A small masked image model, trained from scratch: 1.62M parameters, muon at rate 0.015.
Rows from block 5 of a small masked image model, named by matrix and row number. Rows with one number belong to one neuron. Each number is 128 + 32 x the weight over its row's rms, rounded and kept within 0 to 255. All counts start at 0. Numbers have three digits each.
After each neuron's rows are labels from the 100 images, of 14848, where the neuron reaches its highest value: "patch colour" is the nearest of a few named colours to the mean colour under the peak. Only what is clearly more common there than usual is listed. The data: pixel-art sprites of 400 made-up characters on tiled backdrops. In brackets: how many of the 100.
# fc1: MLP up (model.blocks.5.mlp.fc1.weight, 384x128), inputs 0-127
# fc2: MLP down (model.blocks.5.mlp.fc2.weight, 128x384, transposed), outputs 0-127

fc1.193:126112239150169186152160135104075112151081100118155087155183174113071152114157176125059140186130125123149138130145168099109172131103130130150185117108148110163167134123167136152151131076075136145146153133043133106137104083123130104148111128112131164161128077147112069171144115088152164143054106137144138121160148093104110170140128115160133067113072161094138163180160113115132114133168
fc2.193:159082209146049109109114131142196151131130185111085156074105130148181139125128114105119129138136121166139094081171143078098119130143102182117169107068185139168143162170103101143177138170163152108106141184149116093130176113189158124147100154123073149168145146082082176129125133146184135157100089093089155120095142133140163140133154079124155143125132206180096106104087128126150120092124
patch colour: pink (36)

fc1.287:125164124149114204064122131136089132166167105093095090162161154139126064199098133113114087105168130140093133106102111146130109144161157138098141138167133075147191121107128110169164113145123134118095099101101175121127030122113143116144128119181152124170135164137125171083139147164162127175117084164168188193110152077135158109131081207144110124111083136183108102108139133158137195166116
fc2.287:124100149042145117140150194165157111142117135140112179189169092117089138188073094103166149125097152133104117101140055163154150115125126074164193152071129146183109111116125122132089184135137192158130146189134148107096110165161119177124111131118163177133160188128163102097112081160109155131115097154127118101150169133118075134158106146151115121122142184111116107150112111158188150189068
patch colour: black (39)

fc1.164:141113102124164106131136066102073132073151073126147094106146131137082117101056114196123118182118185139126153159148125128144179119164127103166118117148129139069115158062107152108161146180151156117146123101128117129122155123113160111075111122113112101084126165098167124162094094150128066142188111178159161163082052132211146142190174177163112138164169159158106160106146124157119179111131
fc2.164:087129072128116126119156203139091145179131143100120158151089113110108171083120162106120122152090135126129121126128124105110119137058142100176099137104157131089157184118121149143153102144136098118141167138152183080113240142134108112130127162100130146149162084100147159135203135096173126095160123145125177134094100147160150076156255150170100130109092140135179126159110126152099130155154
patch colour: red (41)

fc1.149:118111115115166145125097102080126134168097103103178103109094143082159118118079069127150186182149114128130178120142147171120112170120147090131125181170151086073109210105128181103141139161147132091103094155170161176162125082135143164141087133070077091084143163165088055157128114149079115087150096091122154116092103177108137160155081113175123077124132176132150076152159098101140158131125
fc2.149:086112106121110179122125160096159113123100122154212170112188152139152082152150131151127117158171138124043111142142108127138132124137154097130123126184115052050120127145103128121124134122102105082176085168148155126138086140149077148167127151084131152100152147090037075149141110101120095134088106160088118150164102097113172120129083087149104160115127152129172142150131087039095132205122
patch colour: red (87)

fc1.44:110143155153088131129104110105177116139131093144146085177140175097153066145114129107149095101154114087133105136066100149129130182063089170097143090103131100131126069178192064125161148139101095132129078143121135142148139174115127158171193162096098170088122181130115067120131120106100116052091144090122096156093169177103157156134053103083169115132145150164099129190115137104179123129141
fc2.44:121105128100185096125140137114090133135167164085127212067110093161114186084147172119121140094107132122138137112174160080131097066183145099137109115200120159143129143081088216111098096119152104097132123149166084134112173111144087100152111127084128109182124133096094229111055109120177110147136100149091141112129111082092108095127178148157092119098128137134161161072126145134101116134117
patch colour: purple (79)

fc1.161:140103121108172107158123137118090098148098200113079050156155110152158152121173161118123167187063098123124095089163179117164166156148078130135145172086090128109157124164145089132142133089121089162150114149084153154155071126145195103149188110100090084148145060119143101109100141079166142090112100123111137085143096110167140142121130114182119206160123114129072129119166125146098157107195
fc2.161:176172175157145189148129165090137165145164134120152136132161134117096116093101114157076162145109107152133153106047118130110126085084134136195115119146162126129146188090141122138160155150128163172110133103104123144125119122058083165195132168105113032095141187155110113091128136126109147173130212083150106172135114095121123127135148118094064102104102074101155121085171131116170126195150
patch colour: brown (66)

fc1.82:065167127152088069084136122111137111083138143127153113164124132072095175150123124120143137091124156084149136163140072093112119170119140083071128116127178144148131094134097125173151104108151156159045156090170110136156114128190124156081137184166099093158111126085148122132144119104152084097113093142094123130099170129125155134112090025081060086146102161148129149121193123061138080107150
fc2.82:134149149117181160148164144144104153142129155118123152099104152178159047106151100147095110155134095151107083121117176174180114082094102174187145187140085131132166176045156128072102115119117072129148108130095161143119179141062189108157098076099144167059128137147115156097123099142127187142149109111126162151176109099110114128144152207132149149143137121141101074116086120126094188147122
patch colour: brown (63)

fc1.362:138090197135237165164122113119073147145082153166125108072202135093097148093169152111089143140134139063095183141164164149133122094153165111140116082138142111122150107087160100128163116094091166115114138155099142101104121072133092115123138166053149161170153116110082102146144109139123127125089134132110168092097145092128084139147174089156095067153066153093155193106145098130140150124150
fc2.362:150159158133159188119135125136089132095173098124124128141116111163134130113147131148146139132160126130156180127065150097091115151101142172091168072084174134169171094105136106156124068135135171137110088166106138089055065116118113106157132177097116201150137142159101128135176127076094116143128137127125040123077123137137124107112118234154175081108074187185115135127121138108151093185127
patch colour: green (79)

fc1.7:179089162134161143156156119143141135137131090112102085120154166144150112192129155161201096100150146125142142123166159178102130098140179120102108101128160082135172134183135136132117108131134091153113107146087130045165158111123095132124167163165117106137144113149130151126124157109145088085128140120055149056123155150100101115177103178189105094165201167103070105124185087066105145209139
fc2.7:178123064156168076168135152140163127100093118152151114138124087098149144136142142148095147112123134084138200134130151161168117117080101180158153128101101150081088169122136197089082096169107169118179160122141149165148106082155101169150104092129146180163090058141098110159149109149111117093075111126162097145136136103100122128123047094055118106127121127122180136102120139054161128206150
patch colour: white (77)

fc1.295:116186155135109139118130095097061132158076152162113092186137151133092125160118093142083159096082167126120114112124151136143164165169092116098193211130081159134080154116157182174112096108134099107091141110102149185111110179108188079099135155129169118159162062178139129077132138162133162160128153111119172084099167108155127181118147105140123131081133130147115101149087150142130098048177
fc2.295:149076103172151102172141118118166144109153117102156151100112119128135123084145168136139105199183121104123127164149122113087101068071129148122087054122140120145145066153112107065143159138098140154161127127167062063122116107110103150144136130122092149084103201082113095157125125062108095084117150179104088123146105139104107108118113127154124097185147133085143141086197116047083118193120
patch colour: orange (33)

fc1.162:110112150122096094128148183121131131163117197143079145131175115134129163124141076142113133172147101116144067126121114125108123118131166115160121112150147090063109149147105121092105134089138051054186125081112155197233173146200108107124140117083128103137111130084078129120205100126188121141106162104096151156195134099163134128145089134128093140154129158148159178130114092118096121176148
fc2.162:141112182103091111107081059141119149086144122148115100114141174098092082143113152181150159099096152172119122127065140104146106145098087173044126133139095115116179132083149159180186075133170120152138144170191136163101081202068127141139111166103092098068135114112108104115093156139123079124132094112147092106060106106124164086067109151124149129133154145156130146074094112126146155174146
patch colour: yellow (45); green (29)

fc1.95:182136145145105099116090092130161117098101153153133083129123143150189100118114113135160109137170128149133090111118152174104144164172105158153128176089152082163104109173127095128114177160091159075141070151126151181133112121116159152132101128165107117060151208154076080127082144157104131142149124108093097136096120151109162176180057089059164108118159120150085069190151120133152126051096
fc2.95:097148146178055145119100149097188129132130131168148124134132140172182088155126095107143160146177150124109139084108105118094085170111113180136147075093103101190150112172123060101128144123106101094135126136165162137139107176119148152149192155139167145075091183097124083114114182086128170080078152137079098154205147107109125090142077133103141162148130157170114115192094154155063115125114
patch colour: purple (77)

fc1.102:072171151065127123160177094068094110199084104125128103111098156174133130096127141175111114144098154127083141089129123160119144148160125090135122177180149144108129191100070105120132103242153150106142097132106114132177184122138141102122093157124170114155143117100110109125122117136114146181143134118129206133135062138172166097200157067149068142106147135140151155127087101115142140103081
fc2.102:165070058157146141102152144091125122130180088129145135157107080092112112128063090123123126105152145111176211108122128084125146168000106124198148097083093150083178170061128142132138153109110111128095141116135117094114132193083130115137169106146115166113088117130167136144119153074117096080146124157112107143100132118054125129124112173167117125149140145157131125136170147122149165154176
patch colour: green (55)

fc1.169:177133119123081107187087103102123094124131145150133099152152108161053140139119157184162147144163166112161129084089161138133100111087139196114095136096098106220128088140157169129130145132107061136164152148106097141159095130116155107161125146156103159145105134144106101051109202069101121116138151123125137067163154132085127139142043143095102086087191096112094103175135172111128093145148
fc2.169:044150070145150111108181161106093157144176095117141151142081152126128142081086186099104120137118106105146119160126119095138164167119166085144137135202152145079152140094081152132131102113099126126130146116110164059082186100115151125141118118076123118143143081146153134178186100114147107138123102135185155126079105158175133065105224153186116135139083143147160135160083130186106152165115
patch colour: orange (54)

fc1.72:109102124121104136124136146133165093148111151168199085087143125128183114167126060151201101154143129148124095107104151209126116178150129087082150158126123099193096171156077162112099094158113074101111111130162178175144203132135072159160148129150138078143193142134096108094093165132084140113125120115090107109158157130100140106157053099070150153113117110159153114174093143105125124072141
fc2.72:138134069127137156072115093124089176082120071095122172128105094114109119076143164124089169102098163130133185127138088037119155119099156161147134163077127126122193117112155103147172109142091167192123140136135130072068078094118166136123138174093106169089105122196135112136133128144079150110061109151121093119071125135145168152088166163102157136145130187124085114144116126079122125191105
patch colour: purple (68); red (30)

fc1.69:139141101088098131098089092128111079118125103101166116113123205124150100166108094188133121164113119159079111152138144168127123115149143073100126200124130080099127147175106143123102101124137127082155065160180172204099186186061142158135125123098084106107149196190089087157080079147163119131145112122139146104065134149083137155132187076100103131105162136101120114145122086118167148108128
fc2.69:081096126194148184153127169067127137121084068128159087158106057160116115109171133103129188148166107149117183087131075093107120175094116170171109140157137134142125130117145140110167154147148139146088115149173140116167064081165074156162126104149159144112093106100125090131151135091034160093108151139114121185169129136177134124147091143174095122153117170151147096190171167117100145128164
patch colour: red (92)

fc1.321:118120167098092103093131100132138132123138114146106121177095107057110161141108176143161108153111116127177135136088150140127133166124145096152185122119152130131122070088096129133127079151110182129094148161188203163127094113122176111139079154131114149112145098084120113101124183127096172145134112107190102133091124092000108131122134176160155132036122126160146192156132150113154171141105
fc2.321:121105179153144136135102132104143150110150137110141157131205102163178093095141041131147168170120074131123084106133111139136115130152105135105104169138113176096116134197107127134134161081086087140130106075063101108121137141147078138106120103103161151151140066170131071137081119154077102131139173145120104137147150166171170138096089074104120157202182157065148076085159135083181103104144
patch colour: purple (27)

fc1.222:165102157127160121155125053078128122128111109152133051141112155119116114114062098159142164193128135142135151160129152176135179175186131106127126172163156115143116145124114127111163150174119178109110069117117156152098148146091175157122104130086111103071139165166136076176072102143105105122185107123122128128040119174166165167201094131145163071133163136157090087144162117116174164093125
fc2.222:143155181170179155157128096071150112130121085148158116079147159098110124171070114134122174152134125140144193156103104205127164168119163065142138126149174156115122203122130066116117074100119107110157119119131162164109130125104137149153156141030098083111131130058109122207153118125098081088116119131125143120076124129188125119171087162184131126115091159187125164144113107133132146140163
patch colour: red (67)

fc1.310:121097153090134121132119098145065111189052166123124099133116158138139105148129190212153108103131144113118102118192142147114109113106131123189149161134130105141133138172066118146098147137158127128117129142083102117195140182105228104162144162133164176091177111145142140118136111124138108102184098094118160034169149181123117103163165160119134129101167141151100109162125148116120170189190
fc2.310:107127135154151149064215088107189082091115152129156203107126073145106131152187061120141085137131116100119139154115101157143102102111170088136141132128154138120093113049167168123147137105121147117114089118098147154105141098121074162130066104163124123133113148137162159102049128113127161154147133172113139174136169098102137189120101157105095088145139163155134142147079153157232150129083
patch colour: brown (83)

fc1.351:086138155149113096127154163132106105138166198180154116164136109122164115078119130126074112100169138152160159135126195168150166155101135123149169159119063140084126138199130149120180109136135113140147136073169180107067110114115153133184123075137122166145118141049170158201145181143144171104168090122128146102117103136115138096090143141093102113107143157163104080137160087103060107108057
fc2.351:145082122127137183118119142132123150094126107117136160183098085139088124200132135125209115210121141123123113157181068104063102132144148166098065099158133070131154144112148103145096098193108150127132142124068097186145173108124156114078118133146134149105068145126129093052127056159086085158121101112067108155115147105106076159137144115120153118156095096108115169132111132153091142119185
patch colour: grey (60)

fc1.146:102127138080148155148169101107156099128097157205156120150105167153180117131125097141171124169127157096155131154096137148110127173179170133083152055124131138173099103073016121133116100115092157112099096157088141139106150112123150158129099110125150144102118155084108141195058126108142078157129107113152111139143095141128098047114114158074211143103123145117151114069086115125097137123064
fc2.146:148211169175052132153096119110124125128127079065110136128102107100068139133085168121107159150078114188126160136141107106104108127123131113104147244171155161124129151173144110152112131121177118170164125083126107179109130163136159091161079136158096082120106152193160125078175139119101174127134150106143177083106153127092128141126177114162071122112149128165087154165086175152113145138127
patch colour: green (69)

fc1.316:128126158098126091142170083103110091117093158112105105152105086159161208153144148123197113078143135146136105122158167163108157150219099135119170152109134181147144157142086090159131150200106161168111058096091083124098151121113126115084110088186163078157113155152127155115089121157127134174160098170165172077129108096129152144130116107100132133157190098086124145079161100107186145080142
fc2.316:169108187105126111158129116138137125147170146173112114084159172180107131119089139140105076143097101112147147150070092061102179135110121144118153144069143116224117123122085144113149091121110152150128117119065152079112155159140163123151125158168134115078100125069165168124072125123165162115086162156140110108101171139126157088148159114105110137117136149144123163088082240137119090191068
patch colour: blue (39)

fc1.121:072174122146170109148134119050168158137116148067097134143100143054135155133124107154128193179147122171123098118142130140154157081184150114148172088121110137151141091189124155135163137126170132120092062136092109141159074082139113138147133134083181165135113121087180099135118151129163169152095118156113114125106073175069196125103090175147133113192108107119138151095072158171153126186127
fc2.121:188095167089110111137141170182043125114126080177180135129139164208119082159159138104127094106112135100152164106109142128121107196055116115116091151136145158141105186104129123117113120117099098167157188128181138160088141161137121099105105131168111094104118148141081134122115125115066071118149135078130139150149117090166045142129188089142136142070184133130145115125169084116121118072105
patch colour: grey (68)

fc1.175:157167137128108089121128125170097139122074171097112137140096137133157156115168125125155136133167093152147035094142177130080124115191119134134154211111158088128110127167123147151103150094132143122133081171130149210185109066168139130126050115191100119087153148198030093096126126170118160184127102092137119117133117114092129157108122100101128117115119128119124083189143081105144100123122
fc2.175:146117112124109140157114113126130136135100126098136131086142130103114129157169151130154111093113096127114094106111128182072075113049077125122108076134110131112109153145177139125103129134147090175138100131159078172195148138143095167150143127115104157149098123120069130076154145135098094130133176082142159135173113156043106190064054073081090149157155132104126104061163095044148128191129
patch colour: blue (34)

fc1.267:188124155141198112132126171154152134142132149094120116149147077106136130156125129094139155125095083113124110164089145165165147174153149082167134139139110120124082124070147091103141116103130192061188119182143148170205067166118071120162084101165156098140191139141164146110144144165055148141109192114120143119143100122154118217110111178157116114130133107150123118155187189136091136109119
fc2.267:065124092142165160169143109163127156145179132143124087129078153114082146135152090042120084185139115132156149087128114146103106117032127165090096122113177156133145185140117128091092121192155102140081163078155123129094077123147174080115152157123101125121066091148136111141171127118106121105114136156120043107154121192183125091117113125119111188190155155143133107140084131155163116155122
patch colour: red (61)

fc1.8:162103131149173109125129086165083161113140173120108092102109144135096133086099134132173175151127139181088115164146113168081115126179145136108137149099133154134161141127062107133153113149126185201115105127172169198057199075109109155151114127148108096110160181167120129139109091184109135157151137162116140111066161118226153092177208151105114152174117126167111156108124103115147135145133
fc2.8:153130250155106128148088103147147119148097120119076164124161177104068106133097152135121109165078131085139053124094122036196124159154131116105081096152117171186064124097092168134114123114145111123134138129122154116138148165120195104154125136071135072075101097074143109142092139110149109095179133116126112133112136155145116127156117161162118097087124142148141122100057157181121152124148
patch colour: green (52)

fc1.210:129100106067134164150140094162174081057138153125131114120083157209069158177088140082151093094115146197101151125091162130088118141123135094143185142123088113169150156195118083169085154112134118133135154159149130097163180136093150126148155119117140152146162132152086168100150147114091180133171100095099146145060151191137108089139114122167108167168152167154109179120099124118053133130121
fc2.210:148088118156127067108151141156081144102109125166099131122132059165137094127132081152163123133140108115159173173147053138136112176142126118123116108205103082181149130087189133132176127110142100050128126111077089126079056161112082158086140135079124108119157155099152144102127164180158174167099087114091131156140129123150081136120192177114095099076112113088123112168118079094140138132083
patch colour: grey (69)

fc1.199:178159086130091097105134170112169121118113130156097136119111111168194124105128126151109083106168166114136148103089126138142187119159096160197118154081134126150119131128125016134113157174104165096199108130088116106125116122171160126105115115149156151110147190047119120111097148148126116133155128132053117163110065154125188171186137130091169135113137143131093117168154163199124101065106
fc2.199:076125163154162171141132125139156139145143105136156160081164095142099133170181107112120136149100090176105109100194086155093037083061124050061134069153109173110141114145145177135115100111186102174109144135206120144149139116160068126186143147122140126185140103126135129120172145123099129146100131120141135138196149139065116139075124100135134141152119141113129118047121098078122136154138
patch colour: blue (42)

fc1.29:138162140079152146195071143171170115163111124123142109133111145115153092119116091111109099153164164134106097146103106081139127110113110162160126148107116141154141054131158121140201067124153175180148117150112158117199123142106159113108074162116192089107077074146061157173081154122113124124129157131069163154170076091140130088124098153232174113081116123128121133088135134128132164166112
fc2.29:121089083162186192114141138173124136159120191152055128092169089146126118117165103144148098087095187076161132158129115178176065189188057150171146115185103128108158123120168135132178137111096144135129115130144089113101174115085158102057120119085112125079135159131101136141138079146147197162132140143094146123115113125093133108142088161160095120098095144089112110173163161105119157172129
patch colour: brown (65)

fc1.354:093165153150124095175161152164145145089116132147133185107174108166100122133166165103179104125140144118134068107119115089123126112155145184112154078133103111185124089110090086126139115112116118181107129113105102102117078113172101087122128137179164082117178144049125177111136162110091124147102153160140094159201138070168116061108122169103100151112105095163145170095082165071051097157090
fc2.354:146122088107157135099102080124107128147105119087140084136076126066145123140110116144121129098086086144142157115137147216138126143097115061131110190131127158076099176149178147147130120124162130126123097142152142143157191140126141178140097117064078152192119101160136097129143104162127115094152135062129185110075113183086122207138155074151119108152132123114129101158170089165215155086173
patch colour: blue (32)

fc1.153:095109139122143124121126073101117129190134181150121074089135152140079192109158147103143151141118131125108141113149157245090110113151111077118118104152168130126111073093114147150105115113126107181067147113094131114176206087172077141138127161134159145219178092069049117100133152132130119150127086129086139068125142132098104118136146091129130152132090089151117124122142094113178086091124
fc2.153:052169059101174098166119081119130128159126149157189094116087180097107082162109154161134113090118165102144060123101155168128174169173147108097134123146093122115143107124117161170108050138153118113136124105148151204131142150106149146142107131148100213116158117112101158151088151154145110148113128103152143063111085121174154079081187137115151143099129105154135133183096134176095125057146
patch colour: green (87)

fc1.336:117081201116175160112145101129132085137087155124147117098104154116079069141144047154164168168080105125094117100203159160073123133195133087111181164101112153124113168128087199148109118119126179157084124121133169178148163082127133137090095110151134095123156105146146116185105121150122182165157076103158171103153152135167101119092128072139129180086136154115158124120118085083114162126115
fc2.336:070152032092087086132095160150084071117174126096171098116028092137114154116129139157139121106118148191150112142104118123147111160105146136068077112197132108100128124191120186106115094180143114119161134162177116133129114206122112147113089113152104137124107141194130128096145075104168117131135130121152129132138068117102135061120092127132062081161115143149142111115112084159139095159130
patch colour: red (33)

fc1.37:086132181075129089133111126128100113128094140154092108166106124101050133094162155133093147118121112085096171137098167114040126204085106150095070174165116092114099089117149152093087098191135185139135100183086118150131108111068087177138154152124105113168089105146143143118104128128113158179175151095103187143108189108132155127159116075112108105107128084149165127145161172123129179115093
fc2.37:109129116171133106124165128168117109082126182114149142122164089112130087176114100156144162146103117167193155135120103138208118098202090069146158109081152145091066192146113093110172128110127155190105137092140176125124113124151091077189121232073070144116138103107147143134119162123144155149117087144135153125124113118080085119118102094108140176159126102092127099135128140127101123058184
patch colour: brown (54)

fc1.160:077132161097178129157158104108103121147132080080069132119108122149162148123143150074133140161151142113187118138128110158117083129118121169089101139129113130085161094106080163125163051105117107174098120112172116062121124147095167145001090144115151115109122151119051151169150163166148107104090168120170150150150118131120166130105046157140133132116153143154139108113221155119118103111162
fc2.160:085116134155066120152047105154155136174137158110198093114114120161112165122115131112101134097125173102094163094165162102093161106143172142127143119168159147140128099148155140111100150119112222142154181127104130175090184098146108144110149108149137119102124067100158087137100154154186159080183175098077088109105114094122128159214196089112104093118103151138133099132091124120178151167101
patch colour: white (51); pink (36)

fc1.227:114130174108121141053131153096116163140071136109139132194141126162127116216127182132130129093094129145186138121152122146099159117107168155100133124125149102090126147120094093201092129116132109169099093149152185166140076200055126104135168135149173098189168097130136150112090136135145099132148065125117104181150109128100116104158119175150161191142107109157065121150087126186128148182088
fc2.227:089059094100167141127126097126167076152166170120061169139183123148141140097056050127158131161090144129069040121121104139118133151140156080066120199134134142098151079118154132115121109162122146144129103175082099097142127106158140164160126157187118182176163102153134106106104137189112165139128159129137138103120165143115144126108177137149109165098119190127138085160100130169180166120105
patch colour: black (61)

fc1.318:103144178077079104101112172130139121134143094128121145112106166148183084182137159121134125143157102121069117131187148171115152146121129103091111170156135146127115170159120134083109098167150128135128084155165120098192230184152063122136144123115165111173177117065104124106104121071104120120120112129073116114197150144107159128152136105134126207066183117141131173136100183082119129107082
fc2.318:103057152135189146108126119131150165101104114076163115110096118081119115128147141139142118108141132161136078148143165122118116134116129139095142170153128139126175049087099169177106142122156222154120099074117144100108109098132103157149108150156085193149122091171100122182115184140115146142110114154143100103120093165168136116086182139077183141216143166066129097168123071125159170071147
patch colour: brown (52); black (43)

fc1.120:135121148087134136078139147143156099072161091112162149123107166104108231119133121108105070130144114198135095121141114124165108179108116066132184106177159163143139138095111082095113089081094119106096054121149094147100139136117142102147092104085116161107161136153101145130080177068127170164148070141042135174148109143108075131133117146134152112091082173068138142153101088107121148156106
fc2.120:127105073129185078152102113100120123148065147177061108093163132174137108151154090113105104117114135137149172145149109162128154117137161104081076143125062079117081136149092158125175130165141139189168195168124132121174101109157163175153196096145183160134129103085142140091159098173099128134115143114183134079114117177059170141131099118078157169095157178122118094099133168131163131145112
patch colour: blue (52); purple (27)

fc1.98:129060103161112148140104156078137090152136134128117106130096130110078100150093044180105178195115171083134194130126139114182098121152147135091112153146050124170102113100109150107105162119147121124111143079140128137140102140085189137087174095109166040168127176097149115112122144083129168099143173135139179089188134106114106110118114149130089149080168103062142124073165136163103111125122
fc2.98:173107080107053105118117131104174069128113134113080150127085088119074147150093116160117110102188122124119103060114111095156128147123069152124136144147112089168168125114093164069138109141143082149122114084140088176165095184151170109147137122145103110130105131142101169087068183103132107188170116141124107106152064075131145127134031124124157156124224113115160110128121144158132126162150
patch colour: orange (47)

fc1.248:122086197119104123090123143126147136112110138138131104150166162124184103172156131178094095190114154139157172136151113116174131064193134199055115088143093075146140095146088179179142147119122111087165128171127119121123136155099116152135110119044113141155086132109127109099124055106168119133075127093160105152090124115094097129070110098093090095134129115146123086053129090149202121137111
fc2.248:134122143107097113120150197138175091170143100134131086106047100125113116104120122151139141120138145126156080088096164149088082123126110122101150155128143166102163127121146147136116092171174125184071120106114120113120100077163147127089124175204145127133180172075135151144116162092125136158195119145097103128143154189138240077143154182174228129115110110119139117124188131122107146125123
patch colour: white (69)

fc1.292:128082131096138162185047128150080185143161136111138113182120139118112134070093139144106138157130174128146111075131163137081148153098140153146112095127180113120113165139093119093086148115152158151178099070108054129136107111123125138187149153184126116105173133105145056137113132084148072130094123082106146067149175146114132068157108133149117123129111174062093070080168136135096183139172
fc2.292:168162132123150115098183135095113168106129104108102159136161095108148133157133079144162108102138081099168201162132096117189150125164116127048131123194157081213158100107181149110063159164089125090164105130148166140121112081153187140106116132104153189131053068172113166141156116145145138140118096173142131143157106139097164109062142127159103148134140092173155136117150101144146099094095
patch colour: white (53)

fc1.305:134097170140213084157120138147203160108095142135126072093114145134105125103128102110137095108132192133104098120171121140135184138143133151139143094120117120139111169101112132121106146144126189103119094110098126133143084107144068191105096148180159103082111128084111097151042132152104122182147094128118063146116102166203162096160061103053170112143104113148134053143132111092128158094098
fc2.305:146198159119063155178153113156099112174164150135100143109120102159144111091119132116122186148129122162142151114114107170142048157138141133056139137166120146192147043173143120136117098106125083158107126130143098152124134200091131067158177126112130124165141162175195143113116136105102180062110167116139073074161186105078102130114139137126142112111106108164113166165078152132092115091156
patch colour: pink (46)